config.toml
model = "multi-label image tagger"
horizontal_flip = false
color_jitter = 0.2
depths = [3, 3, 3]
kernel_size = 3
num_labels = 14
init = "orthogonal"
optimizer = "adamw"
beta2 = 0.95
final_lr_fraction = 0
warmup_steps = 3780
weight_decay = 0.1
Rows from block 6 of a small multi-label image tagger, named by matrix and row number. Rows with one number belong to one channel. Each number is 128 + 32 x the weight over its row's rms, rounded and kept within 0 to 255. All counts start at 0. Numbers have three digits each.
After each channel's rows are labels from the 100 images, of 14976, where the channel reaches its highest value: "top examples" is what is common among them; "patch colour" is the nearest of a few named colours to the mean colour under the peak. Only what is clearly more common there than usual is listed. The data: coloured fractals of 300 iterated function systems on busy backdrops. In brackets: how many of the 100.
# convs0: first 3x3 conv, stride 2 (model.blocks.6.convs.0.weight, 208x144x3x3, each kernel summed), inputs 0-71
# convs1: second 3x3 conv (model.blocks.6.convs.1.weight, 208x208x3x3, transposed, each kernel summed), outputs 0-69

convs0.93:125106098138126057127106102160085137158129115118109162144082095088104140075087116125146123059115131152114141149101151145109132160125144152135149112110090116112101101116119073079100132147109121038103051138150135149177
convs1.93:102139089081041077064100116117096141151119096150097119108162129155154131140108110079133125112135130135109109144079108117132105134140141125042152141059129155134111137103150086121044162123097144135099140141155051
top examples: pink (43); orange (38)
patch colour: black (38)

convs0.198:104087109134107089105069156138131113121144096124087071123104140108042135124069096117152133099079118125103080127072138147074158180108128193112129103106130075130116098100119136113097120122111130085091049140108147137154
convs1.198:104136091065050079068094072100103127127117105122117097115147114130163137153098132081127127114121154181152100156105157115152111137143133102079134136075146163138103167101153082112040140103079149123102125149187070
top examples: orange (30)
patch colour: black (47)

convs0.26:112117112105116113116117151145121138134123117145104081141144108127056137091092108099214187105087134123095111140095137133113152183106154227108150106128129092122135112109141141119109127129088143105093035143072141099156
convs1.26:103142098073050084090083128114097168143119129116113119106168115147146123126096154080116134128091143107155094168111118128144113155136138134054132132066120164161101123098129115120039157112109155106113139157199068
top examples: orange (41); yellow (32)
patch colour: brown (80)

convs0.71:072064136085144073114071118123080111159123111128109142137108124107096116096105053107152141107098118102114107098070148147076133121142131181098118115119109112102103076146120099125092128136064133085069100129134113128131
convs1.71:101147091083058111074112147130101178150118103132100132110202135151134135152102125086147133131119155170123100160107122134119127147148174157060167171079151151153134133116146118138055173131095145134104137144175081
top examples: pink (26); grey (25)
patch colour: brown (77)

convs0.142:137132135139142078120136114189088121142109134127120160149049084103095139145103128141106111067121156148099151151115157121126121160179133125155156091131093109109131111138101040082114134163131136064105065162171154171185
convs1.142:122140102082048096048113114133115097148116092162112130116161141141151147149112101087125115095148151127089143148106165112115113160152125121057151110055141150161119183110167098136056166138098161152115142136103057
top examples: orange (35); pink (28); yellow (27)
patch colour: brown (53); black (39)

convs0.173:161172160151145140152130084161137081166089182128120138176070106136164148104101124131154112117139149112127182146160120118131002158113136111123165073160068112117135159144090109097124112159146148137112118141224157156212
convs1.173:125138086075131068086078084142071134135106097131106139129114154120196140091117112087166136053154121141088131145052097118124114144172098170137125117114113125063149125090159102116137108115104106167108135141138072
top examples: yellow (33); pink (26)
patch colour: brown (63)

convs0.165:131124116136143148089073138143199119151166098147110123148121110120133139214135126170136176191130176094161125106131126157083109133142047186152122100130102107165156101181113196143145142130102173171137156205145137146154
convs1.165:199094118139151107095071098158091124122167110130148128200127115130141126080096086146113143078142098177154081143088154066119174142110088114175155081107105169118177163136192105172155136179157162158128088108101143
top examples: blue (99)
patch colour: grey (68)

convs0.199:082092197140195150178167157136133092125081151188163151142136141131157103166137169193109140152168109120131193112148123190177157131149122150164144134103149118125119159143186146094118141189094161097151128179129122148131
convs1.199:130061122119131160168121168182120138069138136155143151136166172096116082115136154118086172076140150135154137201149148106088124156238122157117061085119140072142100147138126142145127117101160038144096134251083121
top examples: sparse (83); yellow (74)
patch colour: brown (84)

convs0.184:119128171148169152136194135121125121102000162164114140137141128172138088143141177161139131133150095114136214154157116143166150107146098136117172128087164141114120159121151125096144116177123174134136155134125110119133
convs1.184:146083108119140121143096143202117159089118133212136130143154152055135093093111136127132175030117130150126156185126129097136124159216116141125115062155121082133117146091124131147136129094166083131073096236131130
top examples: brown (100)
patch colour: brown (56)

convs0.52:139128199107148159138100140088178145064121179127120129143172180137122185137083127132189098141151117126130153159143094145139136081111118206144127068102161147137149116150164208113118101113130149105090047133106159121151
convs1.52:112159110085079122050101101141090068167102120162111119125148169132168164146113108078169164125187110186112144139100118133145109185149096073100173129119121161143128144098193089132083164115086171167116113165116076
top examples: orange (75)
patch colour: black (44)

convs0.181:157141149123122125115135117183190135117144141118113132139199093129083129116094158139110153146113145185114128148108141132145142182166151191152145108100068139181143137125148188134139183135118123092121050144000163124168
convs1.181:097154109059062104093097124124089123151105123160124085091148128132127146123095085066138156126130161171122129156127104133143065167159115126066129108089159164166100106097150085062061148129102172121114148151162057
top examples: pink (45); orange (34)
patch colour: black (48)

convs0.169:162126174106101148120166128145137118146102083106137111127101124070129147199187071127151175148144142123125118133131098114152107112122111142136126086180133104147077017118124126150112137117154176111116106121173158156175
convs1.169:156103142138116141111100122147096095128172120122110161162152131126097119128192110120089143099103134128105135163130226099172156129111126096128203103167130158148126233161133137178114132116138144124236184117142122
top examples: purple (55)
patch colour: pink (46)

convs0.123:095125200140177140178144180115112120130121174199162159141139133112154118190132158181104165156137127138153181135134152197169155155146166172155154151115144131119134171125202123100147147175100165093150108201140117160111
convs1.123:128114118108134188175139184174127113063118137176157130128184157084119156123129166119113175071121172124143122199182178109095118158215114158124057075106169078157118153132136146151134141107165093142099107214070119
top examples: sparse (77); yellow (61); white (26)
patch colour: brown (79)

convs0.63:105134103140153106132205126070138118128064103122131118082184109120058153097196125087183202149120096149142154118112067145193149153138107164117111107117169093146123114083110143115082135176117107083135139142103160098121
convs1.63:119127139133136128189076128181088159138018149132152136128190131119111083117131146144113111166109112062177169115121148100077093144147115122107175104115107159145126146144078156126126155125169132115147134112145150
top examples: grey (80)
patch colour: grey (56)

convs0.163:122105118114144080124096135125085129123137120110078127126079154141112154118081100087139112064120127124108137145107149111064112137128113162113103110119137133101109119140112095105114071132136123077070060120138136149144
convs1.163:117156070064053123048121110130114093139104107136117117117156130149159150150114100086150127109161148167116104161098174103109103165155154111075145160092141159154131192106171105134052162137084168165106134149126059
top examples: orange (49)
patch colour: black (33)

convs0.205:212119093202133135119157145144152125155134111180110125133067109104129072177145156135103138160099132045181131132127153094119073140086113137118121115115070134159106127156110146182156141213141171132124092170112111153130
convs1.205:103095089121149126125102152099104174146195116090131123081153060100148101072155111113095129097119109169103078176113105120194126152091116161160133134210110148117113074186088144118148177129159122123171131170189146
top examples: white (100)
patch colour: grey (79)

convs0.45:155171141143142129083153136193189104183122099082077121149094109129139183120103180149032084161082122110127110174174140091103122154158123111134120073109041123173094158113057158115159151119144099114140105107170195182211
convs1.45:133073103083169147123129147084098090122129161093120080145105106078162088115065112123115085085106187183100101127155129127154159098105115169169146052127187141122075142092113101149162070096114095148117119129114123
top examples: pink (34)
patch colour: black (32)

convs0.105:167110149125135143186100137101114162120168166150173143141129156146131146124115150154164177123156137146107167125164090157116149088172150171178149136154163147110160131119177149094109139139200130092147064161117127152174
convs1.105:101205111115081132065111168116095119129120183125113122113237096145166123114129154092151144103183159106117115175130122126112093160119103153073144108086135154185123134111127144121090218123116152100115096147115064
top examples: sparse (64); white (54)
patch colour: brown (64)

convs0.82:158105173111137147173112134129121119150147179151156161175138142149163154100102138148193148129149147147108141115131067151137091162140155120157131057157125131126162150126137126060100106150177121082114042168177146135189
convs1.82:082184096086103081113081159121076130139123140128110118084185127138158106089134135079120172094201129087101130197081085137120073168132076142085114118114105136142124089092139144084116163109114124132094114154106057
top examples: sparse (64); white (63); yellow (29)
patch colour: brown (67)

convs0.15:120097105132119075117080115150107130118140109109090103136101122099084140104075102103154117078088121134094095137075140127073132151113127182116132109108112093110088096109114114114089109130105137060076054106128139125152
convs1.15:112128082068046082063100077108097116137121104133105098119171117141154126148118122083128125109129142163125095165090154103147102132141139102067147147077133170128096176103150083113040160120086149126114128149169063
top examples: orange (32)
patch colour: black (53)

convs0.174:129171198092099159085148125115148147122085122132158145129144097094116081131100071102141097178129147109118117138170128122140161115130216191059121174176166093126075081049167152139140143094149139131100153135104099085123
convs1.174:124154132112120086098101151147107106061101105145116158140103177144112189135194103116130118089077115129125153115102138174182140137175144118132169095125109064120163162133137145151123121088129103131206171086143123
top examples: purple (71); red (28)
patch colour: grey (63)

convs0.86:089112059143124130117143160104122082155099043147110116165108160124050050103157079104181174156087144090131067113084087130109169133110109154088097108135139090145110047084102130147068125164093126149127146150123108091127
convs1.86:155074112087113152139104075123109198122160121089115115153068125118073091154135121121126105126123139132169091132129168128161112099100145115135153123140142072112195138130127062124101058108135094088162154123217129
top examples: blue (73)
patch colour: grey (73)

convs0.190:152100089140128113129052151123148146115204102122149109131135126125143121176123168190176157141168194121124168115121116202099119132171069152215108134157123122132174117187134161118111112123121139125162123217138116132134
convs1.190:170143138158141129147115112142104138145153157080154119166169105170126128090106137138119104142220130121164100163120145105084144139101084131138109103109133183129174090124193175151141170198142204108079098110100133
top examples: blue (99)
patch colour: grey (74)

convs0.203:170143168137108151133127127143129090133149156115110131166091137117129159097126153133167110107122159128140150167117101125161043147122107158155110080127117128131119143161096097116150082124195117096134076152191177180193
convs1.203:137158108101090117100122130118112102153121118145135127129146169111182156114119111102140142088219150164097149183097133132118096204152098167117140116177157166098121165099182137124089154110113170211121133150106086
top examples: orange (49); pink (36)
patch colour: brown (59); black (34)

convs0.130:096142118127154131148206154097110126107088104121145155157131153194139108054175111073240154125180120128138134135132094103182113114108143165075131100169138163115100094100110127146104122167141132127143099166134107108132
convs1.130:132167131116099133119095114130106171144108121138129165149154149156133107138176114123199093152144109130133118116110106142160126169139134118067177212111116092122110127153079112165096149096138095145208175144202109
top examples: purple (93)
patch colour: pink (50)

convs0.167:137160151144096081164142147207144204177147161098135135131094103142160153157086140118073143148133184151116184173133125140136098210138133128144175128096071147140166134133110135098150180121140144091164079201152122146158
convs1.167:127184110114171113161063147132074133179082109106157079136165081057184131054118115141172129135127170159125097109130090122107116130028112159147154122064165138147132089080070142106172134106099180130101090058091131
top examples: pink (60); white (39)
patch colour: brown (67)

convs0.185:128119174124134105106089091099127111169127161148150150043206080089139197134173063133134195124130105206168074129114081172127157173162178129091143131152193135137136147083160135127122111114165148092065113130143187119130
convs1.185:121170134142171153126113179177119131108017181151168127126190135159144084130104175151152187172131127100161150088133148137060125154115099150159183082104122163145183156107135194129171173177115112108116073067096163
top examples: grey (69); white (29)
patch colour: grey (55)

convs0.56:138165149104179112127129118107111128135152138126111164108170064104100167191206116135148240110155153170255135134127134149149116144167156209112090148118146178155109125141101104135180093113148133120128125111165170108092
convs1.56:090135112146172154096072132108113066096086138162190090084185147108153110141155155173126121146133127159140135074099160132107081131123121098175169089134133163119135192137156154078172172205084127153161050114139153
top examples: white (57); grey (42)
patch colour: grey (65)

convs0.126:172136141172177150133192140124140123099065148168085145133094109182121036128147171144121128151133099082168171146151128123153114128081079130114140109096108165136118163117133125151152133209137194161132147123084077128108
convs1.126:122076089114142107115081150160095153099151104180117106115130109058146069079135104111132172056122116170073123161107100106167130148161118141144123100203112100105074117126106135149138125102149089136114068224157129
top examples: brown (81)
patch colour: grey (74)

convs0.159:217124145121161095135096129123131177136161207107105142122158099180154122192180105109133183129169132152151111154129095136113113145175151133151140110211146184149157137118109116145116144139209158124102107101126129114139
convs1.159:147171125123126137148138187161146148170119182156102146146203071225146102118127158120165175184162139104138107132141092152156140137054131146126243122142132189147153090138076167164133191136109141126154105099178118
top examples: black (100); sparse (74)
patch colour: grey (75)

convs0.202:106096107069125132128102097087122123115107115134096119143158146135098147064079074115226147108082131108106134120109119136110120134087142203088137126112145122115112074123137143111108093123096113095055050139113138098165
convs1.202:106150083085056104075091114109090186154120132113116115117174114161171134130110156087160136116140120170140080167095091116131100169127144151063142172113121152146124115113130124115055171126098147149091132158193070
top examples: yellow (54); white (46)
patch colour: brown (80)

convs0.115:212100119126163089151128122128130157137150167144151160119153113153142133207181122119139187137163109151159099143130118140137118140142151163136151129214135155158139138099120127161114148168204132111138097162125143138154
convs1.115:132169132124121150145149197095150166135141178079107143133218109206137067089174152109129116147148158117131116160155095145149137141085156162125185120155147159164118141166096147156125199130123132129202166111170118
top examples: black (99); sparse (69)
patch colour: grey (80)

convs0.21:191133221146128151150134128121117199126122222123136157154157138145164103198141166169147164124183150142117155153141134156124146141184163135176140144120159201120095096154192122093135145129158149106146136111139096127114
convs1.21:135153142139128149137137152158124055169124140188116129134182115081161245179114148137143206096168150124119115170150178174160147155177130146123184117119155170136102157137147154168131139072130210155094067145114127
top examples: teal (94); sparse (80)
patch colour: grey (72)

convs0.66:137077139123153126149057196127144116115183173160141126169140155161147119203181122139159186134179084124141010105132150161084151134130166144130120155177149137142121181138127128112098144135200143133155137098125121153131
convs1.66:142142114127132138103129152097134122125138136103148147142163110185142127109171115130120148187152140156167068171122135123114130149133140135145128172135141186152123130197136128127138159200080160155171096129148131
top examples: black (99)
patch colour: grey (83)

convs0.69:132138142128149125083189130147115135105088104105125152111118113153107099117143109115136128124146116134202197148152181164177162081157096200116155149083151129119091115124094090114181134147144157122129170137093091121092
convs1.69:119069119116128093093081095156066136115131089202120108116073173104112141134144081111128090063113116161085161074091117109171109064169134135128107068141122082110091128094137095130114089105155119090119118170147124
top examples: grey (46); brown (43)
patch colour: brown (50)

convs0.42:118088106102143081120078110137090114127131118115088127134087138127107146102083088095151126066097121133116121130093137114058116139113118163110117112111118123103106112129112100098102094131114124078057059122135132140152
convs1.42:119142072067049096060104106129105119146124108136110113118172122152160138149117111082146128107149138169125093175082152095123101157150153119069149164096127169134129170112165107127045168139082166148102127155154065
top examples: orange (40); yellow (25)
patch colour: black (40)

convs0.41:041096208122163171123173134117118049160066147143147178136137170162126091086161119162127139164120082102153154092097133197163140058137134136126109109103113129132081136154172123098115145156079087105141134127151130123129
convs1.41:122088137117108141169105082208089170146074105184115165132133181125117106202085124120152187106126109183128198141128141138080107145222111172092099137115118070093178113093156102131104125124170099102076150180177114
top examples: green (55); brown (39)
patch colour: grey (70)

convs0.53:145201194149154152088154155154155152159087153134151150158115117137172095161150046141113138166145140074133145168196116118135103117101222159056127148201127101139125147070141152145157137107153195142094182144147122098114
convs1.53:140181107114136093087099160182121100071068093157108163152113132106129145076144093121177159067079116150120104094107133127132151144140132151139177099087115079136233164101110138156145131094093072130158138069100127
top examples: pink (78)
patch colour: grey (62)

convs0.90:123126099103134134125129122083122156146139119100113128177154155184120075077165076118195137122145182142108111075094071114122139152117094146161059118163150133130092048148138116167074105160085096136120142139155082066125
convs1.90:138084103101121135116112089101113142153151105157128095141103120136097141156140111124129162138194112143135086117119149138174138128083158106129209205150131124082154147147164084148119097110111137150139136114177120
top examples: teal (50)
patch colour: grey (71)

convs0.57:126129178123115177078113142124170107108100152156107092106124150158116071044143098126194126148132133107144112120119083121149158141054140196105047104130171125129091103135125149151114112120093155169114179132085041102088
convs1.57:135105101100129061084064113179076136117164062185097144116060172133123170109138064114130193051148075151121135149075117090179122155175121098138148087152085108110155125131171108139130093100149134158103123163107115
top examples: teal (52)
patch colour: grey (58)

convs0.85:142136154125140133145115131133099106124149143129113147154081131142130156126097145140162090092159147134099166166150107144124068151132110127143115088127149116096152151165128072096131055137185146049116081138190158161174
convs1.85:124194104101061111048117153133117099154126108149122152119175148141163160132137105086136134102180138144078155168093168114124107188158084151080151141122134162153138170116170133141058189140107174168127154129100061
top examples: yellow (41)
patch colour: black (46)

convs0.81:110130173130087142067134138154137171108098086114205147140116143125157121173142000147156131133168135152139155141126100123176146139151121110115134120204145136105122026115136134132133124092157145142129163200098086107118
convs1.81:137142142137123134143120160145124144095112137125110142131120176142135107141177128118133166098181156137142164124130149195124135142142144130121192094116158081143168181116183166134128110135101113134167187062143120
top examples: purple (89)
patch colour: pink (53)

convs0.59:103104145121141117114138100154146067120113129152161122122115084122148105156178163173074170156119043113113137054124147156158128107210155082169167066132109115138117180080129131115109199141132090124137132106102102105140
convs1.59:145115161121120092100072130184085052108149107126106180168130137157100100104139086105129146134132120139132148137084106125085156136191098082116133131132111143115111139171139126190123130136133110144161194181088107
top examples: yellow (79)
patch colour: brown (50)

convs0.32:089078120073139098123081111114093117131111099137092126140114130110091132076092066116182145089090121110107122114097129142080118130116123192099123122116121115101100077131130111114092101136079121086054075124126127124148
convs1.32:106150082080055099071102125117099178145113108124104115110182120155163128133112128079155133120143144175126087165098104122123109165138164150061143176100140157149124127115135124127050174126094151149096133145177071
top examples: orange (41)
patch colour: brown (60)

convs0.121:106134169099082149138148127097138152127137160103119107075161114102087122129172125122145183141071158117158148115110121193143153173104114177142103126061176128124103084108173147136121119143020124111101141132098146083110
convs1.121:128129138130122143163093118139073122137090126190113102139151153120106218209088122128125186176113118132206154139119216115125090148130106121108138108093118135100148167109132125127116137133170178135123046137144141
top examples: teal (42); grey (35)
patch colour: grey (57)

convs0.50:085141202146170120179150204129113136118092184168145160151115130143144116191107164158106128157133124131130197163149121146167150154139162139136170124095162156100170184110165120087155152145114181095160121195135096167124
convs1.50:139169110105152172147121193184123137123111128159144112141173124045185154076083168128198177107111173137151118177171135091102137169165115165135070110106168101156156112094103136154152131102167128151057077192088128
top examples: sparse (63); white (60); pink (31)
patch colour: brown (59)

convs0.107:126130116089128096115152144119136129131121075161186175056184082083124176148185128161127181151168113187187121078124126165187122168192129176162089118159126121152103108137108127131156121123151076115140111143139153102101
convs1.107:078124147156145148110110124062100084081133142073139123071172167146100064135186141139094008139171139109145148108108114151086103084142136103147110092146140139131075144154149153086145145174109107099166174116125144
top examples: grey (73)
patch colour: grey (60)